config.toml
embed_dim = 256
encoder_mlp_ratio = 4
encoder_width = 160
text_encoder_causal = false
text_encoder_width = 128
text_encoder_norm_position = "pre"
text_encoder_mlp_ratio = 4
text_encoder_fused_qkv = true
text_encoder_bias = "all"
text_encoder_qk_norm = true
text_encoder_inner_norm = false
text_encoder_positions = "sincos"
init = "xavier_uniform"
l1_shrink = 0.003
epochs = 4.6
Rows from block 9 of the image encoder of a small contrastive image-text model, named by matrix and row number. Rows with one number belong to one neuron. Each number is 500 + 50 x the weight over its row's rms, rounded and kept within 0 to 999. All counts start at 0. Numbers have three digits each.
Before each neuron's rows are labels from the 100 images, of 14976, where the neuron reaches its largest size: "top examples" is what is common among them; "peak on" is the class under the peak. Only what is clearly more common there than usual is listed. The data: simulated fluorescence microscopy of cells. In brackets: how many of the 100.
# gate: MLP gate (encoder.blocks.9.mlp.gate.weight, 640x160), inputs 0-79
# fc1: MLP up (encoder.blocks.9.mlp.fc1.weight, 640x160), inputs 0-79
# fc2: MLP down (encoder.blocks.9.mlp.fc2.weight, 160x640, transposed), outputs 0-79

top examples: red stain (100); few cells (60); cells: one or two (60); ring around the nucleus (55)
peak on: cytoplasm (100)
gate.276:503521525411582471547516469493591465498570496482503522474490534549421500486484452560500556517509339552472548472516409397517521447527505409582472546561424487609461527470466465491468489463539540540549529585474566535389452477519475523413501486
fc1.276:571519489500466491374537432528480474513525464415506437564381460480549501411538478554491539522471448514630502448528455490439481485490507490538474456524470607486497452512543496564492573426500500534579484529553528525514500506376457487560524511
fc2.276:556479483520585440431500504510530482493526565500511524486505509458538511471427499500440515410414480474426578428594499500564487505401607370501437500502589527576465442538562519600567448561565485585506540467441440578541498455525468519554499524

top examples: cyan stain (98); ring around the nucleus (95)
peak on: cytoplasm (97)
gate.79:503512478518554458424417494458374439507475505513472536545522650457470516455549448519530624449558493540510520521453479540637500558496510508504600464489491583549389394445498451539496502499444445465555509567436563455569557505491478462460614429
fc1.79:448510563563479467457494508429500469491481571552493547512507666481487471469502485512509499392566490492541561511546427586636450525529525521433552493561486585488496509469407474491480480491490507400550487579459542487427512500489494624432577500
fc2.79:446501568499447445562493500578512494453461449505585451516505550441508508444421478492455502381504432579485499493509523566538496493433484490457533414538549492482564486586644535472485448449525532639526499500549505515508492389523462502466501558

top examples: cyan stain (91); ring around the nucleus (89)
peak on: cytoplasm (92)
gate.213:345500461499554383500508478515500497500500539523543517500500584559499500505500486500528641500500500496500478500625451550500500491500438500502579500410603472523536476500500487563500616513456507527522486516484452488483473501508500500347622500
fc1.213:428503500521561593578545501510502493504468420500496601527457504597500499642505500513540585578491480532536549439519505343450500500499619499502463479485496401501526483419429457509624476520504508506563503473499502500525540459545500424513589463
fc2.213:500500519526368520452456500456567467524580501500500644500552503481529465500390500441470503480531433539500500530573509500500500500521481459475439511522526477409509464443533472500476500454561539503477523464506439473477434461445548488489607531

top examples: magenta stain (100); ring around the nucleus (92)
peak on: cytoplasm (100)
gate.362:501467475376505375525531437507504516527552566483518483469489559529479572470482488486504537509554510509478555481645512568477445491605431494540458516571451529479430470376469500497492518440493488457503473509453583552440489543390463558498416536
fc1.362:567507462522503559471467563498536520463446352496417528549599525503558416496471447506466563444446498541526526581414488482502529417444584481550468515367555449595474483500497553498502533482527474509493572500501502449530508485503517384531527516
fc2.362:451526494579575432440493493453454508547498492458552450517544527475557502477588462581512535483502501489449457460416476469584596572504467513555586372489483608522416645489593542575474619523450530507514495544542479470496585465582488433463527397

top examples: dim (89); crowded (61); cells: ten or more (61); magenta stain (54)
peak on: nucleus (38)
gate.389:491496449515565481491500442526431507441469500419435458431520526527585478500477476532500500441486452413496505484461512500532544501415388525560409448488373514610467524464503527512433581455488518539528500513479524510424549500362500511468459553
fc1.389:472552432401547463500572528598485468500580580419442522500531434518508507476500525507487569556487471560586484523580364500462550486547406500579500500498420536562418476524502440500498410435596493470495489505430499513500424527533595481473421522
fc2.389:435561474487456515547500462548540467404584467500516540504429509527599486529379512580446440581473395517469587496431411405351477593500475572500586533490516496522473570587500500525457541456522544517562437532460441466496438519428515403520451446

top examples: crowded (65); cells: ten or more (65); cyan stain (55); ring around the nucleus (37)
peak on: cytoplasm (84)
gate.328:459502385483577498541572472472449429500500520500526496431501650500504588393617500500573510493481472497405515421567509559506543484486500486483510500429528452462591466474485388524444500435484470511511477594426421452580562508500494461488610503
fc1.328:535500502528500476552565559553529532536571539500500500476576428500495420500394457446411480500501409542511500499500500451537500502500489464500500500593419502500414629492425500478514500429500500520431500500612467616500500500438524513531375491
fc2.328:445500500500532510547537500500477427562513500546571500500506536500500432518452539440614524466500584376506493474446445500594563405453532531422488500500513384499500500500541500406437483500500412496500430493500529500501500500500500500574486499

top examples: cyan stain (100); ring around the nucleus (98)
peak on: cytoplasm (100)
gate.410:486593511508554507501498564471590500407500496595430504483500423468539517500537455500543471500500348625499501529413500556501499444532404587582500491474452500463525533473578499500439499472500509500500504500500584603459500519442499433380430438
fc1.410:502497500565498505562615500500454475539500382544496500460415430497397468473500500429532495445500651450500543504486500500500500499445391620498610632447500500577500536500500544533576408387450537521552441496422605500500381447501493500361456450
fc2.410:492522543592487538388540499565499433531433502500500528515537500435504449502519500504438531596419497500460486503495549459502511592448500371500501499500356516477500404500503504500547467579495472511535447448485495536510651500500500501561506496

top examples: magenta stain (97); ring around the nucleus (75); few cells (61); cells: one or two (61)
peak on: cytoplasm (99)
gate.554:522432523497470474509380500447427496498537512515524538462522503396454438510531427494526439518552579501534512638471457554533475459500566486533499580518448511441525483429406566421499447516592461440536517469502550483498524501542554520512524501
fc1.554:488485574480488565465498591483507524467489510530500496526509533494545483426455498440482485430451502536573523493419578499473481425474506413460433505451518497502581484544514590476575429447558345508552495519584541422541567406650571475477454518
fc2.554:476506510422495477527502380463489480526529542477532451509488521488483500577497527553508471548557408433497430532499455423501504509510467608519590477544467506427399620507547488514514585641497637479406388494394421493425445567462531599483507490

top examples: green stain (100); ring around the nucleus (82)
peak on: cytoplasm (100)
gate.414:489512438453499538401559528582538506501500554500380428522453530624450549516395515407465524582492455591500535558449444412508500624496521499543500426500559506502495517511582497547500500496580485612480546619448456500556410406484504480481497523
fc1.414:500489451504469479544489481500481508442481501454652500378530500396559500499508500500520429356582568467562425449526500503547401462517475605423527466490353531432503484547509568446476495544417500364504460489495514553456532549500502505457434565
fc2.414:500490536519500534511500569526494596450409474494426556502473498551515443495550496409494492474464585500500593489575484462500496444481577458533459485427481483503531385599534589477534476500500436498489591544612574500599707401538498501545497571

top examples: dim (100); green stain (92)
peak on: cytoplasm (67)
gate.296:449649453518601500432635500512558365549520500396500456493502585551500456491500500585504612532406445473484534500449430483543500514450422500521490538517499500573439506500500484591492504407372434534500442554496539433500494500500419463458536518
fc1.296:441460573469500361508534500569493617500500500561538500492500552494432500503443448435509491500530509598500561444609500535455500456578521360474500496493503494497500397549500549378503438499496511487549565475500548459500562462452557537496434500
fc2.296:526570501557500537524500577502524470500532484421584549500500533500500500500623500500569483485429493491454500391435500599517500500500523500397538500506590529595417485424548482562581451500403480599488485500460555500586476500504534442404536408

top examples: green stain (100); ring around the nucleus (73)
peak on: cytoplasm (100)
gate.381:566543449498498592468470504507540406500486389448418477522494525571468502525498523519536556640504458520443514545492542414489537632421531438533502509454634483552506617511478480551522490496473565480487512486536416530550463529454445388612509440
fc1.381:540531452556539455435485462475544454576514504424502484561436537541504500479483513611562516519472421545475506493496576498510491586411571496509604513556631525479427621555560401631498544573457560541485430499553403479479576452501472438528475525
fc2.381:530536492463480527480565505509514546432519566500446435533476371535469569542398533502535513531496459506500439524407519467361577499536502520549538534522499464448569616556508510501477556494512682490480487474479459526525446477491495471501486437

top examples: few cells (71); cells: one or two (71)
peak on: nucleus (68)
gate.406:480478475500638411499500500452500433512497541485445526528496604500500495500545507500548613467475462519525506382500554495517525507459426589560520417485509508502546556523630552484449483500414477495523500596530533475519575468541468422451469503
fc1.406:526552489518514463588491460500500495378526433500404573598536447465501516539485485500481518447481470513512489485538541500504430614457514535500515464556422552498418499394537354585500500537440571521500500481484515462503554462435494571546466577
fc2.406:585458455530536476520500586471482495508500477500481500451500533485409497500561500439557494484490541500468474545506542530539591500495518429519511452457605465495535518513500473499473419512461500449585550548563494506551488534567456496553576544

top examples: ring around the nucleus (95); yellow stain (75)
peak on: cytoplasm (100)
gate.311:572478491382540480502597389421471440490534609489583469537365463501457532547506585539489526515526514473518481509476470489485579503512342506511530540528583543501429555519623536474449517498458555506546482555449495531501384505489549565400482473
fc1.311:441491505506432591561480549467505588386528470526494559449468477505590451439497415371463465423519540436456560466500528461408488486508502467441405534519538430455610501541436528484606454506517499502439502473567504473502480525474501496613522531
fc2.311:575510568496456540464504468526539390430522363526531607441496587503480501543498529524456419495499539503483430537483528508472511501498455495420494511577512454560460519473491463492429483495511470502446498510467501655498403487528518510499457590

top examples: magenta stain (94); ring around the nucleus (89)
peak on: cytoplasm (91)
gate.537:485497414439498476499440408490409537446613578492512456532604374415487585495593504527602512561559469499551465578568427451488482517535465575637538470451426536469449540508459507534480568548546497449478461458440499495480521484397492513488575536
fc1.537:514534606536523532458537596541572433523408428505500542494400639582528424488419489484415508453442519505471507428425629530520532481446537436391485500517568455537548461502524463432569407430457500558507529552518475489559508500619494451522461472
fc2.537:474490473513502555520490450406415551465553433505502555440508455442550422531640500566508497613514466429559521511461462470474481521536446586483498499485410505505377643488431507540522573518412518420470429496475564434456552574457514470476460488

top examples: dim (96); green stain (87); fragmented nuclei (38)
peak on: cytoplasm (87)
gate.208:461517478492598389500543502501569491500483494499500496509493502509500526487495428500540629508413493559500446473595440475501500500499408493590552409469519529476442481562556431641528490475366470501477529509427500500552546510497426500583503500
fc1.208:525472499499502531492458490480589605577556423503500506509605558476567389506473500502496504423495501574514460504439554511475500552507490458540552371502482532469499381496498587580453573523500518513482485505550518500542526501567503500500501550
fc2.208:517589498413396486645395574533544558501564483499494502500592499463420554524429489504549466448501589517498407497444430523414388491442448506627495458573457546502592422539497524544503499482468468503563569386507518572496518504491558499560473508

top examples: yellow stain (100); ring around the nucleus (95)
peak on: cytoplasm (100)
gate.422:555638443503493498501532471514562487552504529527447446510451510489515650510501508505513550512477461544457500502508498518511477506429488563628591464451500500685456500476506582539428534455485513495475412543374475499516480530529465403384499512
fc1.422:505471521479531455452529554525485491579431406423535550435520498523500334472494465515456476405548558503440572431619473540518497478410500501502503541500577485447500522473555430480559500482402520544525569473514466576467520475440450529541500500
fc2.422:559598494518475504500521596520459464479513454617467500487500511574575521466524463463483492464387503559488420508457503556436491465575488472456558443433475493556523493441512436499437476467529499511495642527520475509495427493522504495423469371

top examples: dim (98); green stain (97)
peak on: cytoplasm (68)
gate.547:516501437555605520381593461516501422537580489466457500428460609534517577515478500516514546611437468572504564493454454497552502526500494500462456484500500428502541549489501498571499500432418469487501500645500477387499516498443450454500523470
fc1.547:464498500494563500606500514588538551500480467500595518500543475500488463439500405403449449442510531500433500445531548536431500448500476459453448500492537504490599485462513469443616494501498505531537622430595433537500528454499453553500446551
fc2.547:593549499501491431500590550501522479406496427461507519456500522594500493465491500500556500455501558502447507500500505571479470500578494501408482499619607514441552453497513481510534373487595392497415502500508538635495507448451456502422465411

top examples: dim (94); green stain (83)
peak on: cytoplasm (63)
gate.432:479515474520630426415561524544508510562583619491476549461470560517500500493539503514482530542436466513489520484452501521509525497450509484539486420466437512513511497436522444563504500455465508575508507640442472418491548461483415500474512515
fc1.432:400579447363495500494488478485508431441450407525510472466500485491520467473505500458510561535500490493504480537493637500561386577414458498470565508662500500493526529518432517510507538499477531493493391487500502494500437522504433516511441418
fc2.432:493686355508538463505533503477500487545495594541438482449503466527544497550507494437500579555500558554499469480456453440507483494572473500541496492498443507500471489504481500512561546536423501458592584581504609486500503502500450414357498496

top examples: few cells (92); cells: one or two (92); red stain (62)
peak on: nucleus (66)
gate.534:501479417558473421474647411419499496499609575482431502499500500558513443501501487500574500469534420511518498465500381497595500502392505511486506414398504499525500512427497521502512579564500525578597383581500501492499512494514451540500512544
fc1.534:504516539487500567463498409549386502500500494519526552515501350391547500473595500500437498447517510499499534502575500500389404558587463500520454503502544500499490572460489594444651414503470502499499481430499494547458494543506500568500379532
fc2.534:421499502453504413502569499482663413506496503580641499488499500471435574522577477459439458503507432439409488564520529610501432439579571507486532535500558509414506499586523476563499494509469510557502492501552501502494399466628568607503495510

top examples: green stain (100); ring around the nucleus (89)
peak on: cytoplasm (100)
gate.62:616504518504502644399436506459510504552460416525448534527481539536487489511488535497492511542511582506560438582442505457446561495432533422496501504474630455521469488490472499527473529520494483520413498450487446519598442465526538386574547471
fc1.62:566499523497446639401415536440530471529450453536443530573451515539509498543470571488486504572505553529582416559403485462443524494453554448494522517478646439520477505487494493510501509536513428506402491460492436482604470474532541406559551476
fc2.62:554509479391472500511496523481526576450502509556423460596487471500493563497410585510498513472497435518503457575391501419442591520550524526505439494471512460481511542534517559502480516593531651506500425457557446499502513483508548471502498486

top examples: few cells (79); cells: one or two (79); cyan stain (48); ring around the nucleus (41)
peak on: nucleus (58)
gate.32:521502465500588400491542510489531399519475592469465500570409470562570572500460482504508617517465395539540456437500484502486571484497484501565480434483519561519429527608581497593423517497513448554545484609503500442512478465500508460467435524
fc1.32:515500536526508507607500521527506516533501416491520500408570542514494464429467510496389473509487611514399555506500518571462488466477578469494434629552435469500523522364439476364548384435551503431546537500453601501450475501527476591543455500
fc2.32:545425482406507542478451517492449451496443524500503438519520422488544416501539522526579546447479538500599435502478495495538476597561462616562486385444364443494390462529563649523479666537509522493518462498500661512510513500497498503492464499

top examples: red stain (100); few cells (92); cells: one or two (92); ring around the nucleus (41)
peak on: cytoplasm (100)
gate.443:502595499500552496518624530497458412557515522444510482442532515474500500467478500551469582639500424437518457477477502580485500500501500468571491605558500500609500498405500433489500507424341427481474427521312550500452462579469500505404500505
fc1.443:497452593452500500531331500573480500517412505491544494524500490483542500516514491481545546372500579489525483536466504427500570500458500571474557466506482464403644506512559578565518534612503500528539626445518413483511579434523479500550519484
fc2.443:500491500609500500500500465500415515500512493560546562507560538500562403500573500446435581500481533486506491445500487443528509429589539483461539500411347478483451500543524505500480541547475500426520585509570646448499541494540500482355486399

top examples: magenta stain (100); ring around the nucleus (87)
peak on: cytoplasm (100)
gate.57:456456559412469450554415499494444592416572465517577524404575422449437426460528460501441441506597541495503541524574479515405494451516497493479447578481435505427529475463465587450513489537525486443495505406482506539468523523519494536529482543
fc1.57:457468560532450541544463599496537522462423503514503503501491528499511455480504463451499472400492565497517566480472576502435502468504482439431416474440552509504601461500475574450557406481523419534551647505584498485558663467517521459572503510
fc2.57:480550532443538462490494396482435506514522445464518512510497501464507464636572561562557505527562337450484455504557448402536465623469488619507534508552420508459419554456508435534494568579410585493474407470452487517444471545513499498472505499

top examples: cyan stain (68); membrane rim (56)
peak on: nucleus (29)
gate.251:513456488559509495514447442487444483507485480517573593521546505372428419547668482525557512441518545403489516548551461610572434472494505555461543486540453583463472476438476454484523524529414502447503526479494541490448614515441478531493603447
fc1.251:512482545574496519561439489468495485462467464493572577484607485424397411506587455531531449498563558400468528540543497610585380437480529557470488500526439585427493496410455450446555510530463537429450533499532544481453576507445460535512597455
fc2.251:491503468498552466488468558501529467547383458457516412590519488494503445479486512516439557378476458537544506462507565539627496524466510478524502423429535598445610473545578516500494491488457535556590535501612534504479553371498444477551536558

top examples: smooth cytoplasm (47)
peak on: nucleus (99)
gate.390:445519351511531457502500492465501402508567493500417432500455534537533514508470495626488554500439462555500487467515522519571526547465432523516511468527534555586476550563529538625460568505462517500526482522379494401436500609534499411431533465
fc1.390:474533359508559485573508476500540488484588507495370511498537522519578553500511522542513517479399384557495510443522546431524500544435400518573452379501510500490500622530562500591518523503466502500452456591414451448438460579509504493438501538
fc2.390:474543487500432500499542520500472521505490500500448523544418500519568500592500545493511549553500467448452493538567502446521402606423554453500417593507490452500474564504430339500447500487533583529561409498494500448511546541510498500500485500

top examples: red stain (100); ring around the nucleus (87)
peak on: cytoplasm (100)
gate.593:542487511518461501513597526484499497524496542534515543439489570525538512488483438487547445489461542508479541484470526553478496500574455442422438548540598413502487517546477566444474477459532462516548481562553577557477488522517515530374342536
fc1.593:443545508513581456517486476588503455477519415436496512522499508511498453480528558571440574519493473498485499493562502495558495485469514519472587473460478613530517503452507384541550495480390536510458574495520471494509537443415451442638614502
fc2.593:482539496569513387541538568502487479598466424510548452520531603510460535497523520431532549389484574533503598478559590528528420480510501477511458500483521517457609398505481487501475388370482447466574542535546635336554536465563464441488584503

top examples: dim (99); green stain (91)
peak on: cytoplasm (69)
gate.631:507526499518552427337518520571500416544500491482543455489460558474530443426513497558500529497470454559520524504586488513615537534447501467559461408413529516636510478500484478498495520443500395514634520563500654496496549496479505481503427475
fc1.631:509500550567584500559521472537531604500507550532412501507516494458553462545500516500500519409486447492505529394497485487381500502473438494500479482533540590497500500500525523550535505505508563583496496500573437404530605448455516402480491500
fc2.631:543500565500497500497549567511500438500469558409486480374517493516487500500563413563470444552500673525489474491491489500500520475500449500500352523549395500613506452413471479478500461436450452500502501481392536506450481598453520497529462500

top examples: yellow stain (100); ring around the nucleus (91)
peak on: cytoplasm (95)
gate.332:513486413527460562499473449433466547430574456519524517471570471468485516570573479562540494637570508451443494584507430479442478524519535584558555544515476465480412576422427499504495578552501574446394461420432497587498428537472483511512547425
fc1.332:481530543484535459489556565566552451559427536489471463538431560540523484452428497440451535351443519536530511403479562509527522472454460438420464445467534546548600430575561505482549425448498443577587543582559492400510556455538523471497468569
fc2.332:469440486516504516541504424378415503474566471528553605400514444477535419521607486573522464569530510365548534501549444508501461470557481618495489577582431476481394581476419510488460556526444512460467458481456542520399515583460524580430469504

top examples: cyan stain (61); ring around the nucleus (49)
peak on: nucleus (44)
gate.395:487527541538497506520492420568496471418522611595500500500512586553527451501501500544569595495548383491575572505486546531590479384400488493546500419500492500495500499499500503498502522415547440514566503486500558500500484500473480469527527500
fc1.395:433551471502502470392633505432509400574559483498496452500498483515541603536557539526489426512509468552502643485501396557500577567453514531585554532404586462470501502423501510503495347479500368504444538439543505473527469544577496535402553593
fc2.395:502498501500414583465430521545552506495440504472489531443502499413504442500470569443501507498435447500501413477485439501498513602503499575497598536404372496490514436538530584491501482505490500389417446461415502602455490501463428503500507497

top examples: red stain (84); ring around the nucleus (76); few cells (60); cells: one or two (60)
peak on: cytoplasm (100)
gate.505:459588463538515537500625509513545411471583496476459492409489530575520507493480513467459500546468433455430579448502504460522480500462409499461413503538500494548498610519497457518552480436376488506500398554379532473504474600495499494454481494
fc1.505:475506458494487471470413563517539537506432505489406465633550558480500527479515511500492548461500464563500433499487528461590496544477508525529570430454463563462558466549542524530490552497579520578542628531563459444518638396502500406546608500
fc2.505:393500483581572455569530458535455500525542359451589522489550500429488340392613466535422500420503500468503567447621500545557439329523476561500475476456523568484507476500576525499574507506470490500529473500550585464442581529480419556477523573

top examples: ring around the nucleus (80); green stain (53); cyan stain (47)
peak on: cytoplasm (91)
gate.47:452475517532536550503525455526467490529491500479449464528505478508517518497545533479523582511460433515568453523444451496528506356492362506500481459354556521572510487562494512554637540501494494556512464489529527485576604471597495440427544502
fc1.47:424504465555585515476464518526510500528475458478492421488498484485507521538503575446527593499475447556515500527402519394582441491505473569483456508455493472530493479604541509618526575497500434537513435539538543476534556505499490486497490533
fc2.47:579427535436442523477433505438476532495435573502514415582517425457483512460471584497447446502521537587594434542508519500440515476511561520459494491573481575471514460518523516493492502541504563472500511465577478603437530408383567541515544495

top examples: magenta stain (98); ring around the nucleus (93)
peak on: cytoplasm (100)
gate.552:514470511484442477504506389391429504482502599557557532489414517469513472553529480520627461500535514423503539473536483530458464578567392587489500553571405491426477582486470542427457544513424543403468436470491521523450474579430454564337489454
fc1.552:426486542431478443530551490503529464516498599529533524430374505538483554435481476455531465439516527451483564409559555552470469481526410470460405522556473499484542515544483518466486478472496456499586490505488531544422488613478495578439393534
fc2.552:512484524410448592594512456489510516418540538531538538438486447556521498469379514481511457554500450455538476527507450464424449581586483548504432550545441393465466539513445567436383528509561534490452495484417419561430478590473541508433401536

top examples: few cells (73); cells: one or two (73); yellow stain (63); ring around the nucleus (46)
peak on: cytoplasm (66); nucleus (25)
gate.309:537549477553527551425641441500500457572500450392530500543500569499540500425409485500462542500552500494587519493500500471414558395532363525500533602461553500475398510500500423517539528418452592495461417500500479500562486493500500414445500532
fc1.309:500533457503455478529428392477512501461500518579471499497435500430514539435456481580454469473557449500425502520500511469499550461396500564400499437543475586457644497567500490500497463460441497500434502503541503519623501500500475500523594529
fc2.309:486517512557500483500573470467488558573502424432521500557438594556512426500500514500482441482500429500516545487500500559436500506542500600512500493500300500514497536552556484500446500500552526500500664492500465514517500607506403500500446409

top examples: few cells (96); cells: one or two (96); red stain (51); magenta stain (49)
peak on: nucleus (98)
gate.603:467494503605502494398515497586441439503486559499505509500442464482499495416510498449490649445512408541457505495418501502587563482554548504589535392532557446626503440500452494502581476427379531638501502493503514501457506500473542538457478490
fc1.603:506377638499558521500494502462496589500500548524551543500500523368500500502523528428500400436471615458478535509547580548531506491510432568519433584535410592459431540509462535481515486484588485474499500470589598599480416514500500569469496500
fc2.603:500514576457479456517495499600515497504499456502500571442500557548379499479468516424532494515466579501492490391537501500463471425639443492447501516521572498472601482530567479468500426424493452545502667514506486608494468498540500512538429522

top examples: magenta stain (83); few cells (60); cells: one or two (60); membrane rim (40)
peak on: nucleus (69)
gate.373:496488514463459417531459469473442457631346482505600505611500504421448491443539498484664495430531592480502502491575547508508456493565480507503499493481480596496527452462491493455587496534546487493532593522522539590421663446462429499529440460
fc1.373:484489493497456511565488491454530529457439509502562525480560482518519476493572503514487511357542455429456508443540498530520372537481506529429427413535338565404511539518473540512588507499502513394445513447495534509454583574423485598429475449
fc2.373:510490508470497500493460387625483471488510542481509507475522512468453508519499510575546455458499454511500468583509496523508498500501404542498600511502488518469495542408446431507504480500471560473494465483464499451423400496464499522581619486

top examples: green stain (100); ring around the nucleus (86)
peak on: cytoplasm (100)
gate.127:426500499565539614581501579501503485572454540467500493475425502500581500480500543502500500625414534486500448534436483500586499530500500500500408456505512499553500472557500500480568574499575498500405423552572579500500366514513500436584500500
fc1.127:500506442399453500548502459598578470583589500537406565433500512522500458577500560500576491516589520552406451467500447523500501458541479495500550501521503532500499480486499481499480474554500585437520468506535469423500499579586500442638647352
fc2.127:596500500504541419499411474520500485518500499559416415500514500450500628500585479537500500500503603500512588474588532500548547528499539500510471523530539481385527507500500453455399501484489475492555500529500587500500495500500567500500631500

top examples: cyan stain (74); ring around the nucleus (60)
peak on: nucleus (43)
gate.109:525476503405505451375461514473396523487436529447504452604557441427450523453497479485520513422573572541555483574506488525518588471509538500569576463450425507519446453463505520496434550507506472456567526528513550499525523485454513466426455438
fc1.109:505495579462483498427473578531504507483481514490503471505533571499436537455448477379521516424528648552507536523494524561450571442503554374486481502437531471554480391493460490477450472484585440453535554577513566467575503481527528501442407503
fc2.109:439477483445455559581464499521505503431589487614538495443537515447619491498499547502465465447434400456518480504484440492491561580432473560475499461487510407434473592641515587609447613548572553525475464463503480455533458441490497536447559496

top examples: red stain (90); ring around the nucleus (81)
peak on: cytoplasm (96)
gate.110:470585501571499374453501449510508502547500444455570459499502556443563510500499500491498533501427508531396504355502500525490595498500527493561500562500405445501502498500499520435410552367500497457574583499392500501502493540500387500500522433
fc1.110:592581421478618497493506536508470438484501436434512420505447500529475413441422550533501560500478474446501503513568519517420570544513548434578500498456504454658495570500503499548412503495500457466543418511548487499520500500536500497447564498
fc2.110:498411447500428584549509480500531530489517524494390503481497500404566597515508500500499500616490462497500523547528498572506563514493521526567391608472499486495495517561470404508540511585500493588497532555470527632406485449417557500498437504